config.toml
cutout = 0.4
residual_init = "none"
precondition_frequency = 32
epochs = 24.7
Rows from block 7 of a small image classifier, named by matrix and row number. Rows with one number belong to one neuron. Each number is 128 + 32 x the weight over its row's rms, rounded and kept within 0 to 255. All counts start at 0.
After each neuron's rows are labels from the 100 images, of 14848, where the neuron reaches its largest size: "responds to" is what is common among them. Only what is clearly more common there than usual is listed. The data: dead-leaves pictures: piles of overlapping shapes.
# u: gMLP up (value half) (model.blocks.7.mixer.u.weight, 384x192), inputs 0-191
# v: gMLP up (gate half) (model.blocks.7.mixer.v.weight, 384x192), inputs 0-191
# out: gMLP down (model.blocks.7.mixer.out.weight, 192x384, transposed), outputs 0-191

u.190 [ 85 134 171 151 114 114  80 161 103 147 123 102 126 173 148 116 144 132  87 146 116 133 127 191 134 175 184 122 151 184 145 114 134 171 167 100 153 150 134 140 172 163 173 150 138 177  86 124 156 102  90 134 144 176 103 113 241 121  91 184 143 136 179  99 115 144  98 158 161 107 117 107 105 121 147  87 125 170 126 199 132 161 181 121 147 193 126 128  97 111 111  96  97 167 140 103 199 161  90 165 142 145 139 125 126 118 171 126 156  99 169 125 171 133  88 120 144 107 118  92 195 120 152 115 124 176 146  50 126 101  82 126 112 118 123 176  98 152 139  89 153 127 132 111 118 111 142 175 154 113 127 174 128 116 110  97 105 151 185 109 126 126 125 167 102 164 195 110  87 124 120 141 100 135 168  74 116  87 190  98 179 142 138 121 203 133  40 131 164  90 134 134]
v.190 [148  85 176 135  68 153 162 145  67 166 138 148  94 173 162 151 143 109 201 163 128 145  99 104 139 176 185 126 156 110 206 156  82 152 132 134 157 129 115 140 102 191 154  90 167 124 149 122 120 168 123 102 139 129 122 183 137 136 158 171 127 133 204 107 136 140 131 157 150 130 155  92 139  98 155 119 175 144 127 144 105 118 149 134 154 176 183  76  49 192 105 172 143 122 152 140 191  98 164 126 102 133 162 156 162 146  68 131 104 126 106 143  41 113 121 100 192 124 130 155 124 102 163 163 115 187 170 114 149  86 158  88 110 154 126 122  75 132 112 135 136  98 204 133  94 102 106 160 162 105  78  92 154 111 125  90  70 176 145 193 129 136 100 115 148 147 157 136 136 110 147 155  98 150 179 136 101 114 117 135 162  89 112 120 111 165 124 109 171  77 119 156]
out.190 [167  97 132 118 211 118 171 156  91 108 115 125 122 121 107 161 114 113 144 171 179 118 165 106  88  67 161 161 152 110 103 112 103  97 136 146 155 100 119 106 151 129  61 117 179  91 192 117 145 167 184 131 117 114 147 126  83 134 162 104 179  96 126 169  92 129 166  97  92 136 142 139 137 164 106 188 139  60 116 114 140 149 114 164 158 127 100 174 186 103 172 190 113  58  97  71 137  96 162  76 145 113 158  84 108 158  22 164 126  76  93 165 141 166 155 120 197 188 111 128  85 128 164 173 100 124 148 162 161 118 126 180 136 139 155  90 141 114  97 146  96 110 170 151 122  87  88 127 150 170 125  72 122 105 107 159 149 117 121 108 163 144 152 154 140 122 118 164 139 169 113 143 157 143 141 143 184 169  93 113 115 155 115 123 155 102 185 161 114 118 136 160]
responds to: large pieces

u.122 [155 110  94 140 180 122 121 140 142 118 101 124 163 176 128 118 189 149 102 224 142 136 117 135  62  84 187 154 143 132  80 128 160 176  85 123 142  76 144 100 143 120  76 145 155 166 149  95 138 166 105 109 161 151 111 136 126 126 170  71  98 102 154 157 113 148 138  88 155 107 123 168  63 103 179  77 204  61 158 133 148 126 157  98 123  95 108  99 115 127 125 162 153 118 175 144  67 138  62 157 151 148 127  73 165 122 104 125  71 148 104 125 142 106  88 165 176 111 179 154 163 177 117 165  97 126 160 160 118 166 154 160 125 173 153 127  95 143 152 112 160 144 170 156 117 143  68 137 140 120 140  93 165 146 164 124 130 105 111 176 130 159 196 101 162 185  88  75 142 150 122 121 136 133  84 164 143 146 142  76 158 133 147 123 123 110  43 129 140 173 119 101]
v.122 [140 100  50 123 116 135  94 135 124  95 109 143 113 125 139 110 110 203 114  91 116 147 143  85 122 120 140 171 159  94 108  89 103 168  85 134  57 107 180 125  86 125  93 155 144 104 140  94 135 146 165 209 100  94 170 154 163 107 166 119 137  96 177 111 207 206  91 132 143  94 164 117 141 117 171 118 190 113 172 121 169  83 204  54 133 144 108 102 220 148 139 128 167 134 162 114 143 139 142 117 132 150 171  72 134 147 101  80 147 159 148 113 111 128 119  98 119  96 112 121 150 187 166 118 160  76 178 108 174 142  61 160 116 132 164 115 152  94 172 134 112 136 120 133 115 169 130  96  75 174 119 122 128 193 131 136 123 155 102 147 131 127 116  79 143 155 147  96 149 120 137 134 129 160 177 131 146 156 116 104 132 138 181  90 113  93 184 127 133 150  62 150]
out.122 [129 100 108 163  98 111 134  95 147  96 156 152 153  93 140  96 130 109 140  82 131 169 155 162 147 149  90 108 111 196 203 152 145 114 107 100  92 172 141  99 115 119 121 126 112  96 155 178 139 123 223  88  91  80 103 117 145 136 124 198  73 135  70 135 101 104 137 133 121 134 126 134 147 138 146 242 128  95 109 166 154 133 147 126 112 139 132 133 118 193 178 141 105 142 204 101 160 136 191 198 142 118 136 148 171 113 156 138  90 151 131 226  80 146 183 174 140 153 157 161 133 103 137  94 101 148 115 171 185 120  94 125  86 122 143 116 140 113 102 148 150 122 106 148 116 128 129 122 117 151 135 181 128  86  90 100 196 107 131 117  93 106  92 183 157 145  74 143 131 101 171 113  96 112 116  72 124 164 117 138 121 146 176 111 125  96 205 119  97 147 141 154]
responds to: large pieces; vivid

u.174 [144 142 171 123 103 125  75 140  82 117 159 140 116 207 154  88 105 156 115 153 144 122 110 172 125  96  71 112 112 118 109 160 138  80 156 138 139 131 114 157 108 126 124 114 144 170  84 126 147 128 163 128  80 122 128 125 133  98 140 136 150 124 121 175 149 120 128 129 111  71 124 148 183  86 125 161 170 139 158 123 110 103 142 174  58  99  82  47 184 190 138  49 128 151 107 155 114 135 165  84 108 118 164 132 135 134 158 108 137 124 111 138 140 167  71 139 117  98 106 102 137 153 125 162 210 106 133  60 125 175 152  77 127 115 130 114 107 152 110 111 143 112  94 107 108 167 142 109 178 173 105 155 146 133 132  76 129 120 166 110 202 124 131 182 124 124 112 183 150 110 111  74 112 109  92 120  70 111 176  75 106  96  95 160 149 248  92 157 129 139  77 194]
v.174 [152 159 174  78 132 107 119 147  48  99 129 143 142 195 118 115 153 149  96 185 120  92 132 196 134 124 131 170  93 110  70 225 117  92 137 125 151 139 111 148 130 137 152 175 163 153 109 143 106  93 116  90 101 111 140  98 110 118 149 112 147 137 184 138 141 164  97 126 155  74 109 118 165 113 115 148 181 141 114 105  60 131 157 169  67 103  83  99 171 146 122  63  99 103  59 144 147 141 141  88 148  95 155 117 123 177 190 124 152  77 122 123 131 165 125 129 127 139 116 127 122 142 121 152 172 163 119  17 134 116 170 137 162 174 133 150 117 159  83 111 112 152  91 135  96 161 102  78 117 129 112 136 152 161 143 130  89 129 148 104 175 132 157 187 161 158 150 133 148 116 137  80 135  77 111 120  43 119 143  45 121 103 152 116 165 178 139 150 111 136 112 173]
out.174 [140  99  90 116  97 148 112 136 111 127  48 129 155  76 114 140 114 116 122 151 105 145 140 147 153 128 104 115 105 118 124 112  54 101 119 131 208 107 185  85 187 161 168 187 150  66 131 132 113 127 102 123 190 157 135 106 189 118 148 132 111 124 134  84 171 170  89 111 120 115 179  79  78 176 127 103 118  96 113 117 119 127 190 127 101 109 128 126  94 153 124 205 107 171  78  76 123 115 117 106 149 176 107 139 107  82 159 139 142 137 139  96 178  86  70 101 144  85 156 123 136  96 180 114  52  85 105 106 151 153 117 138 108 108 156 144  62 172 108 147 193 162 126  97 165 100 126 152 105 138 123 131 156 128 148 182 167 134 139 162 128 132 134 171 157  78 201 144 111 152 140 200 152 147  73 122 144 161 117 137  78 123 128 163 128 114 176 125  80 174 163 123]
responds to: gear; ring

u.205 [150 113 120 111 164 115 114 151 105 133 110  88 111  67 115 198 118 175 114 125 138 161 155 129 138 165  94  89 193 165 140 120 111 158 160 120 156  85 151 112 199 197 149 146 141 124 147 157 101  95 120 102 184 158 138 171 184 150 146 127 137 141 131 156 128 148  88  70 179 146 178  85 116 158 115 146  83 106  86 177 134 113 145 133 118 164 122 132 188  92 115 139 117  93  84 144 217 137 106  98  91 140 125 130  30 121 187 134  98 129 123  71 111 152 124 100  99 126 108 121 112 136 137 126 131 136 203 134 137  65 116 101 157 183 132 135  94  86  99 100 102 134 178 144  83 155 124  77  78 129 120 104 170 163 186 142 135 136 164 147  98 157 156 108 143 130  92  67  87 120 134  83 110 113 134 157 108 112 149 172  98  85 161 135 162 130  63  94 156 127 183  75]
v.205 [ 88 108 169 102 153  90  99 163  54 169 167  98 138 144  97 149 149 118 177 135 170 170 166 147 130 109 166 139 157 154 156 127 124 127 110  95 135 115 116 122 158 119 134 186 152 135 130 129 117 124 177 141 108 137 167 151 140 191 155 131 111 117 162 195  93  73 117 148 154 176 141 117  71 162 173 152 103 104 116 148 149 116 144 153 153  75 114 134 130  85  98 151 174 126  95  94 131 116 151 133  98  81 153 141 105 114 187 116  81  70 131 101 136 191  87 150 135 130 154  70 102 147 137 102 184 142 147  98 170 162  97 197 152 133 118  83 163 128 122 159 146 141 151 128 128 128 112  94  63 137 178 126 140  99 204 156 130  95 158 144 138 136 176 117 162  65  73 114  49 108 118 104 121 128 218 115  99 137 203 107 104 137  81 159 107 147  90 142  84 172 137  70]
out.205 [108 140 151 168  93 129 123  95 119  89 117 151  98 146 148  77 155 137  84 164 117 138 112 173 103 123 119 199 107 131 133 171 179  90 116 158 101 102 107  89 113 133 128  89 205 131 152  73 189 148 177 178 158 143 151  85  83  73 125 142 153 139 120  83 178  55 129 146 201 143 153 115  84 164 151 124 153  63 100 122 129 137 106  75 182 102 106 133 114 140 139 208 175  84  78 107 131  87 143 145 184 104 163 113 181  94 114  97 165  85 171 160 132 137 163 113 190 126 146 120 166 135 107 100 128 118 136  99 145 152  86 153 120 170 144 137  89 100 114 155 143 151 104 145 162 117 104 158 135 157 177 173 162 108 113  94 102 130 131 120 139  76 118 111 141 151 126 120 129 133  85 105 120  87 102  76 102 148 133  77 224 112 148 112 174 123 153 146  73 183 113 139]
responds to: large pieces

u.195 [112 146 187 134 137 114 101  98  85 130 152 137 122  51 184 106 152 134 112 132 122  83  77 118 126 123  91 166 155 158 110  95 151 137 110  88 166 161 128 133 155 104 161 144 137 163  87  76 133 178 159 110  95 120 106 124 102  68 160 124 215 125  84 132 144 112 108 156 121 202 187  89 144 169 148 106 112 107 149 126  40 130 153 177 185 107 139  97  88  87 170 140 123 117  99 172  91 137 150  75  90 117 105 117  86 161 186  86  81 121 163 156 133 152 142 166 138 110 137 114  95 129 164 109 106  93 191 110 162 171 134 128 169 154 152 109 162  49 109  81 113 109 127  95  72 118 156 117 141 106  82 118 137 170 151 180  82 104 131 106  88 154 143  99  85 155 194 117  97 145 115 172  99 161  80 145 116  69 124 117 148 121 140 155 128 107 161 188 131 135 140 117]
v.195 [ 73 127 149 120  80 118 144 147 104  99 111  88  46  56 133 141  76 134 129 116 135 142 115 109 140 158 125 169 156 135  86 149 163  86 141 135 164 179 101 128 184 136 180 143 144  95 136  77  46 107 111 152 113 131 122 105 104 126 171  70 144  68 107 128 125 100  71 150 151 190 178 105 138 165 161 133 154 133 127 142 108 111 162 203 122  95 159 140 107 162 114 111 160 113  86 133 119 123 153  69 116 147 142 139 135 174 144 150 151 129  91 153 100 184 105 136 140  55 133 105 172 163 172 110  71 154 123 105  65 130 157 167  96  88 104  77 144  86 109 115 153 104 107 117 155  74 109 108 167  86  79  69 118 155  81 174 153 164 150 210  91 136 149 119 151 114 132 192  89 116 132 114 116 156  67 145 147 135  70 149 134 119 165 143 108 100 115 158 127 156 143 113]
out.195 [119 163  75 147 118 116 159  98 146  62  76  87  99 131 115 128  95 177 124 152 164 139 133 180 118 126 188  99 195 115 102 154 144 170 134 201 115  62 154 133 153 175 175  91 109 115 178 121 127 115 103 121 136 109 139 128 123 123 100 149 120 124 130 131 123 147 146  88 156 117 107 130  85 155 171 161  73  84  73 191 197 161 142  85 106 120  90 141 140  93 104 112 167 106  50 108 185  95  87 116 123 116 174 116 113 175 109 183 138 111  60 116 167  97 128 111 137 107 144 139 165 140  81 147 126 134  75 145 126  83  83 113 104 145 132 118 121 159 147 182  84 198 110 179 133 152  94  90 113 145 116  56 142 139 138  98 162  82 118 111 152 152 116 149 144 168  95 171 119 175 143  71 116 115 169 158 189 150 149 124  84 111 147 141 125 197 102 150 105 111 165 132]
responds to: large pieces

u.189 [152 149 161 118 151 188  97 102  98 113 121 112 141 131  99 148 157 120 182 111 104  60 114 142  73 102 118  79  70 172 132 131 165  83 145 160 112 109 124  89 126 188 139  82 127 158 151  97  85 147 105  93  56  78 133 141 137 114 123 137 133 178 189 155 115 155 111  98 149 103 155 190 180 135  90 129 146 179 155 158 159 104 181 143 148 147 137 123 110 162 196 100 159 111 141 160 165 120 129 146 159 169 148  94  97 136  91  66 125 105 125 131 164  95 108 161 104 114 112 155 133 139 132 134 102  73 145 113 159 116 106 113 103  90 144  83 101 160  44  93 176 168  94  93 193 156 121  93 156 144 128 171 178  94 110 158 156 151 204  82 112  61 141 150 145  87 152  90 168 122 141 112 135 124 141 114 115 102 161 115  58 131 137 173 176 110 111  85 178 114 163 151]
v.189 [110 143 114  85 119 151 135  99 135 113 147  42 142 181 126 152 135  76  98 151 102  83  87 136 160  85 148  82  66 107 189 104 190 113 127 141 164 124 134  92 114  81 111 134 159 165 180 127  74 145 119  94  95 103  85 173 153 118 147 144 152 127 202 150  86 138  53 134 113 104 138 181 163 113  96 169  99 115 187 143 114 122 141 158 115  82 124 124 112 170  98 148 132 135 110 173 118 125 136 126 138 156 156 117  98 126 106  95 148  60 110 115 109 136 108 144 108 175  93 177 175 136 119  57 136 113 163 153 196  87  76 140 149 115  69  75 137 139  98 126 161 119 123 122  90  93 180 126 193 140 103 183 178  69 152  63 159 116 146  80 152  50 155 117 138  82 134 108 158 149 164 113 126  81 100 150 125 158 111 124 101 112 140 154 160 165 124 115 140 103 129 145]
out.189 [107 175  64 140 131  81 144 152 133 149 109 188 156 151 137 145 114  85  72 162 155 131 111  93 172 162 115 126 172 130 142 151 116 135  79  71  80 151 132 146 123  65 141 110 122  96 150 218 157  99 120 137 152 103 167 124 141 162 132 166 131 101  69  87 146 160 136 104 139  81 182 108  86 102 125  85 134  39 162 115  65 172  99 151  84 124 100 108 162  91  94  62  85 161 148 140 154 104 111 113  48 170 114 161 155 110 120  79 142 116  98 103 106 111 109 123 121 149 147 166 161  96 159 123 134 126 101  87 156 144 196 155 120 130 100 174 100 150 112 128  78 114 171  94 108 122  69 181  78 119 115  64  82 160 104  87 107 115 125 105 127 107 158 162 125 181  97 132 122 181  96 146 169 115 144  98 164 148 106  98 172 132 119 104 111 148 160 111 104 131 117  76]
responds to: gear

u.123 [147  85 120  87 150 158  86 171 141 141 204 186 118 119 131 120  84  86 130 122 147 102 134 102  99 118 108  75 159 112 163 145 189 138 133 182  68  81 122 113 114  97 152 123 124 169 105  90 133 222 126  63 147 148 160 137 103 116 159 140  82  64 155 145 132  83 160 113 124 120 151 176 158 151  82 161 118 145 132 158 101 166 161 126 109 153 139 149 145  99 179 135 153 143  70 147 181  99 167 117 167 106 131  84 141 126 147 110 197 103  99  85 137 126 118 165  66 109 115 117 138 159 160 164 150  96 182 172  71 124 160 152 130 167 159  92 189 123  71 103 151  68  91 164 150 158 131 126 172 145 129 154 100 159 152  54 101 156 121 119 136 132 143 156 189 154 152 150 133 153  91 121 194 105 101 185 120  92 143  83 146 127 101 125 116 112 111 157  93 159  95 129]
v.123 [147 188  88  66 133 160  86 123 126 164 150 142 109  95  92 167  57  82 179 108 144  88 126  87  89 113  97 111  85 139 101 121 160  95 144 131 118  64 153 106 131 140 146 174 159 123 171 110 155 110 141 128 127 134  52 119  95 120 136 116 140 119 133 137 166  92 159 113 118 168  98 199 154 113 109 119  97 163 178 144 154 182 144 172 158 201 153 120 124  65 126 131 203 111 104  84 147 102 182 141 106  93 150  76 130 163 130 108 169 157  88  90 148 101 122 151 150 142 149  77 184 134 170 131 143 114 130 132 122  98  89 128 108 143 118  92  88 128 140 122 153  73  62  87  43 154 181 113 113 148 160 152 125 140  90  67 124 165 120 104 140 127 144  93 140  91 138 142 185 106 146  81 127 128 134 143 158  63 103  95 131 142 173 168 111 143 161  88 132 178 142  70]
out.123 [130 133 124 150 123 117 150  64 110 148  70  94 115 107 132 100 182 102 158 143 117 129 143 122 117 173 190 177 135 201 106 126 131 126  98 116 152 183 180 137 139 165 109 121 174 145  84 187 112 122 170 193 165 136 143 148  76 102 108 101 152 151 104 121 128 138 162  51  94 120 118 131  90 113 173 115 132 171 179 133 124 151 183 172 120 105 126  93 104 126 139 142  73 129 118 156 147 149 164  86 124 186 155 132  98  94 176 157  37 102  98 152  95  79 117 119 189 109  58 117 140 107 139 104 152  98  64 116 177 139 115 122 154 149 172 130  95 119 175 100 156 117 120  74 103 132 132  98 103  94 155 107 131 158 129 134 169 146 132  63 162 109 160 133  99 130 123  96 120 100 130  86  78 154 149 111 121  82 107 156  59 124  88 158 186  81 129  77 104 137 194  97]
responds to: gear

u.191 [151  72  88 120 146 147  85 112 123  89  95 136 127  66 138  77 134  85 126  95  87 127 140 135 163 117 167 148 118 134 106  89 110 147 121 110 124 149 168 148 140 180 128 129 139 136 102 128  92  75 117 161  90 132 176 112 138  88  25 150 143  99  35 158  91 148 120 112 193  66 183 180 124 107 114 134 112 107 120 153 107  98 170 172 131  74 103 112 139 128 132 108  98 127 150 112 159  98  70  97  73 135 150 222 152 117  89 173 109 121 138 100 160 110 139 117 131 103 145 109  94 104 151 114 149 163 107 127  85 114 148 191  98 128 137 139 145 142 129 123 138 156  70 138 150 201  84 141  68 146 116 135 137 158 172 131 157 126 152 142  99  49  45 224 118 128  96  89 149 113 122 124 159 111 123 104 151 103 103 182 162 118 119 190 117 118 129 120 114 120 116  95]
v.191 [111 118 118  83 187 150  37 126 155  85 117 148 125  91 132 127 125 140 125 113 116 145 139 170 146 139 123 157  80 129 143 113 155 113 150 151 152 143 158 176 166 169 130 114 111 200 150 156 143 104 106 118 207 121 144 122 131  57  77 183 137 164 105 165 183  91 132 148 209 126 128  75 189 108 124 172 138 105 129 101  84  90 163 171 107 120 111 108 143 181 136 124  96 102 154  61  87 113 125 144  67 147  70 139 162 170 145 117 152 121 181 162 152  65  88 104 113 196 104 108 135 167 171 172 119 123  85 127  99  92  99 114 139  52 132 164 144 118 158 112 126 152 111 147 146 185 148 145  89  98  94 192 116 173 133 106  76 156  99 167 103  68 141 113 119 160 141 134  96 139  98  99 102 122  99 173 113 121 134 102 147 133 130 156 100 168  93 184 102 125 129 141]
out.191 [129 136 146 168 120 120 104 101 105 175 170 157 100 124  99 149 160 190 132 138  87 158 126 109 114 131 115 109 125  97 111 176 135 140 120 171 220 106 138 167 117  88 160 136 123 100 163 136 130 149 104 104 118 156 176 143 123 125 186 127 128 130 126 103 123 102 141 110 104 137  96  44  24 180 134 151 131 103 104 101  92  99 170 102  98 168 128 165 121  73  88 144 144 114 157 136 126 156 138  88 183  77 109  68 109 101 201 113 101 161 110 158 167 131 128 136 144 120  88 132 136 182 134 117  97  99 170 131 144 111  59 115 129 118 111  94 116 119 107 153 121  90 138  98 113 118 164 140 190 141 142 120 113  83 140  85 144 124 142 154  94 207 132  74  99 168  89 160 210 105 194 132 145  60  55  97 160 154 106  92 116  84 123  86 150 151 124  96 141 142  91 181]
responds to: large pieces; vivid

u.381 [140 187 136 111 147 146 161 157 108 120 135 200  95 111 111 121 106 117 164 155  85 157  91 114 101 137  98 113  77 171 112 153 172 150 141 145 125 141 185  80 148 127  48  74 120  83  64 174 114 136 103 124 169 135 132 127 130 114 152 144 137 101  88  31 125  37 137  87 101  94 129  90 122 146 123 167 116  94 131 120  97 161 112 120 123 107 141  77  70  56  94 119 138  92 142 143 131  91 168  99 127 139 128 113 107 127 113 157 144 105  74 138 135  83  96 143 104 119 142 123 116 124 216  66 116 137  53 183 154 138 129 141 105 105  89 107 171  89 118  98 140 131 101  95 120 106 132 200 132 167 134 168 125  98 118 105  83 170 119 102 121 116 124 156 159 118 103 127 156 141  99 167 121 162 126 199 182 130 126 118 128  76 185 170 158  65  83  87 111 127 117 153]
v.381 [ 93 196  95 115  95 143 124 113 172 137 164 164 165 129 115 186 102 114 112 120  74  99  76  93 126 115  38 105 140 125 143 162 175 103 160 161 135 131 154 130 123 187 165 132 110 141 103 205 153 134 138 113 130 118 166 167 119 110 185 159  98 113  79  98  82  69 115  91  83  73 110 131 143 159 111 173 153 149 142 107  97 161  97 103 124 104 146 121 142 102 157 109 177 120 137  86 148  86 134 119 186 114 123 165 112 157 136 152 120  65  89 121  89 145 126 184  68 159 159 120 123 134 177  74  71 135 144 125 154  86 140 115  98 101 102 119 186  55  69 109 113 102  91  92 200  76 175 137 112 126  99 180 117 120 138 117 112 152  97  85  97 178 101 179 203  94 120 122 137 141  98 178 169 127 175 118 130 131 118 108 153 123 153 140 126 130 126 129  92 171 114 116]
out.381 [108 110 161  91  84 122 121  67 133 132 150 154 124 127 144 143 161 113 101 149 168  79 134 117 132 167 143  47 130 165  77 110  83 132  99 104 123  71 158 143 129 104 153  97 166 173 122 165 103  80 151 181  86 137 118  87 153 136 164  55 146 119 166 123 109 193 176 120 109 174 167 134 160 127 175 118  75 153 110 174 122 102  84 120  76 157 154 198  83  88 133 107 126 156 135 113 171 115  80 118 107  90 174 111 104 145 127 152 118 167 164 126 184 180 128 114 159 116  90  92 208 159 102 117 145  77 119 108 187 127 157 176 128 111 144 170  46 117 136 140 208 118 150 120 122 155 111 112 134 107 124 167 142  99 131 118 218 145 105 134 184 117 138 147 140 127 176 108  92 152 130 173 139 158 106 122 128 146  87 126 125 167  52 152 143 117 155 110 145 136 148 104]
responds to: gear

u.284 [171  96 157 136  67 102 167 105 163 132 133 169  61 138 140 131 126  90 158 139 109 127  70 172  94  67 170 119 129 169 116 209 101 103 120 122 109 161 122 151 132 118 110 102 140 115 156 119 177 146 201 151 126 152 102 139 112 171 102 119  86 152 125  78  97 171 177 130 127  82 165 161 157 133 109 179 124  95 115  93 114 108 168  80 150 149 107 152 124 106 100 156 127  99 142 111  98  69 138 180 164 155 142 137  88  86  64 115  87 130 167 136 125  86 106 123 138 121 168  73 147 136 148  90 171 160  99 128 149 152 204 142  87 148 155 116 215 127 172 120 143 130 198 103 111  95 101 148 106  15 118  71 133  67  87 118 131 107 143 121 154  98 164 130 129 111 116  97 128  77 104 103 119 110 127 129 183 168 132 151 110 181  98 102 140 149 141 150 149 134 145 169]
v.284 [128 166 115 185  87 141 169 156 103 145 111 200  96 190 108 145 100 141 174 118 161 158 103 137  89 163 171  84 141 111  82 133 125 114 116 112 170 142 160 132 113 132  95 138 134  95 125  79 139  91 141 181 144 107 175 143 107 211 148 104 105 139 171 170 114 150 130 140  85 146 101 182 152 173  74 206  80 131 101 152  70 119 121  74 152 178 137 135 121  87 115 141 126 125 162  82 104  93 124 150  77 185 127 156 121 160 121 113 128 130 126  97 125  86  66 116  84 115 158  74 175 152 165 111 128 128 125 160 150 114 154 127 164 102 101 117 212 139 106 198 126 101  97  93 103 106 151 111 141 120 128 101 172 100 109  88  66 114  89 109 120 110 138 110 190 121  95  74 104 147 143 123  83 129  67 113 177  70  74 141 133  60 112 113  99 153 102 122 163 137 122 126]
out.284 [101 140 194 141 132  70  55 147 108  76 135 159 139  80 159 130 149 121  20 117 182 112 148  57 132 190 115 140 175 122 121  98 146 132 140 134 124 141 123 178 113 128 139 185 133 196 121 122 107  99 117 120 132 116 118  90 153 128 134 119 152 100 161 185 101  87  72 119 145 150  85 147 103  90 130  89 131 139 131 124 152 162 186 199 105 125 137 152 112 126 104 123 107  96  90 147 134 173 130 142  69  68 117 157  79  47 147 113 144 133 118 152 102 146 143 116 150 113 125 152  84 186 127 152 110 121 138 171  54 132 106  95  93 140 165 179 105 118 155 126 122 142 132 140  88 137 174 164 137 124 147 125  84 117 141 148 175 186 139 128 168 153  93 128 134 104 128 126 160  92 132 107  70  95  78  95 117 158 132  92 142  82 178 128 154 121 125  63  85 130 148  37]
responds to: vivid

u.287 [102  88 155 104  58 153 168  83 118 173 126 151 137 130 169 187  96 150 120 150 156 124 181 148 127 111  81 150 154 149  77 108 110 127 164  97 133  89 164  85 163 143 106 148  82 176 105  97 130 179 134 154 162 160 133 152 150 149 149 101 147 130 180 121 157 138 100 140 116 198 118 155 107 125 139 114 160 130 183 126 131 142 124 106  88 141  74 162  69  90 138 136 171  77 124 151 116 104 107 135 143 135 170 132 132 252 149  90 119 179 107 130 145 100 117 106  49 100 153 127 138  78  93 143 151  85 114 181 163 143 115 145 140  81  91 143 177 157 132 130 137  96 130 156 195  66  89 115 157 108 150  70 139 182 121 114 142 134 154 174 148  83  96  63 153  98 128 101 117 147 120 172 163 108 138  94  72 133 192 148 108 121  97 110 125 180 144 144 122 161 174 109]
v.287 [109 136 146 109  92 110 173  67 143 150  94 115 150 149 117 118 105 170 155 146 145 176 152 246  63 102 107 105  92 113 117  96  95 192 149  86 183 162 145 109 156 129 115  99 169 121 111 123 139 100 124 101 152 161 128 206 143 142 114 126 113 127 209 200 121 152 127 148 101 153 101  96 155 133 143 112 104 153 114 112 148 100 106 101 152 121  83 158 166 174  76 128 116 152 127 108 124 158 162 126 125 148 166 133 120 201 125 109 174 178 144 113 186 137 121 120 109 102 161 168 129 107 127 160 106 111 141 200  83  91 166 116 164 147 168 166 116 146 117 132 164 150 132 133 211 156 139 102 158 173 106 114  66 176 162  83 177 152 122 110 147  92 122 127 120 126 101  90 131 137  84 182 105 152  98 167 142 172 195 157  94 121 121 157 116 124 178 182 170 148 101 146]
out.287 [139 166  77 120 208  89 112 187 168  91 216 123 101  90 130 137 132 112 101 104 165 119  78 111 182  85 168  62 110 123 180 147 133 167 129 142 154 143 126 136 103 115 108 156 163 126 112 114 101 136 117 125  78 134 101 106 125 146 108 150 155 121  99 166 117 156 118  71 119  70 157  91 117 142 107 128  81 121 124 217 154 124 104 120 155 146 201 158 190 127 103 146 113 175 168 157 131 120 142  96 119 134 134 114 156 135 130 108 153 124  94  99 105 168 129 146 139 166 131 138 104 160 111 163 142 144 128  61  83 133 117 179 103 183 130 142  72 107 146  83 201 100 126  92  82 120 147 103  53 152 100 180 172  97 195 191 106 160  96 122 122 135 119 179 132 166 113 109 129  85 132 137 120 150  89 176 112 107 130 141 133 186 171 155 120 102  95 140  68 114 141 184]
responds to: large pieces; vivid

u.125 [195  73 110 138 111 103  85 138 134 176 139 185 126 141 145 119 147 161 129 174  85 115  63  42 169 118 133 208 121  95 155 123  90 147 163  87  54 104 166 123 120 125 109 109 109 161  97 173 118 116 151 162 146 150 136 160 162 119 138 202 109 146  86 161 159 146 161 113 114 125  66 124 109 102 126  92 150 142 115 127  94 107 116 157 101 131 135 143 120 151 154  52 156  65 156 148 115 164 119 180 158 108 132  70  79 122 154 112 135  74 119 172  91 165  80 145 130 119 122 155 141  92 123  98 100 114 117 160 163  87 170 184 142 173  83 142 100  75 104 166 109 153 117 140 117  72  89 124  69 109 156 138 134  96 161 154 135 122 136  95 164 181 147  98  66  90 144 113 178 180 119 129 130  99 128  65 117 163 140 135  97  92 144 118 176 200 134 130 104 132 139 136]
v.125 [162 100 102 170 154 106 114 116  89 165  94 115 112 174 145  68 160 148  71 101 118 147 102 139 157 124 113  99 138 134 129 111  99 132 162  82 108  98 184 153 163 161 116 114  88  94 122 129 127 111 141 141 124 107 158 148 149 133 116 151 108 177  85 120 155 154 153  98  66 136  28  68 133 126 135 116  92 113 106 111 132 146 135 104  26 125 115 135 131 135 143 116 141  84 166 111 111 103 115 132 174 112 104 126 109 102 171 130 144  50 151 165 183 118 112 110 116 185 125 117 141 105 192 132  93 113 104 182 107  93 120 149  64 148  94 103 116 116  87 171 149 194 123  92 121 151  95  92 102  87 146 144 181 136 104  92  47 117 125 105 131 158 153 115 166  77 174 108 191 197 148  73 212 112 171 127  90 139 138  73 148 104 143 149 128 155 117 174 114 113 167 119]
out.125 [130 142 113 100  83 135 178 112 112 140 113  99 139 153  73 154  72 138 102 135 193 116 131 113 127 130 127 162 168  67 162 135 116  86  61 146 165 156  98 109 120 107 144 151  74  63 144  96  74 135 107 122  40 128 104  97 112 143  73 124 113 153 170 133 122  88 162 118 157 122 206 120 120 141 124 101 101 137 114 146 162 168  95 122 124 123 134 120 130 159  97 131 111 102 113 100 104 147 211 128 113  98 192 139 164 130 148 130 114 120 164  73 126 140 142 141 100  98  56 182 135 127 107 137 191 139 124  70 119 122 114  98 129 118 174 119 143 148 107 108 146  49 113  75 182 209 201 151 122 113 111  86 133 117 109 131 161  64 134 170 149  93 115 143 143 174 107 218  72 102 146 122 191 166 157 157 171  94 142 125 167  93 130 110 107 138 118 116 128 148 111 141]
responds to: vivid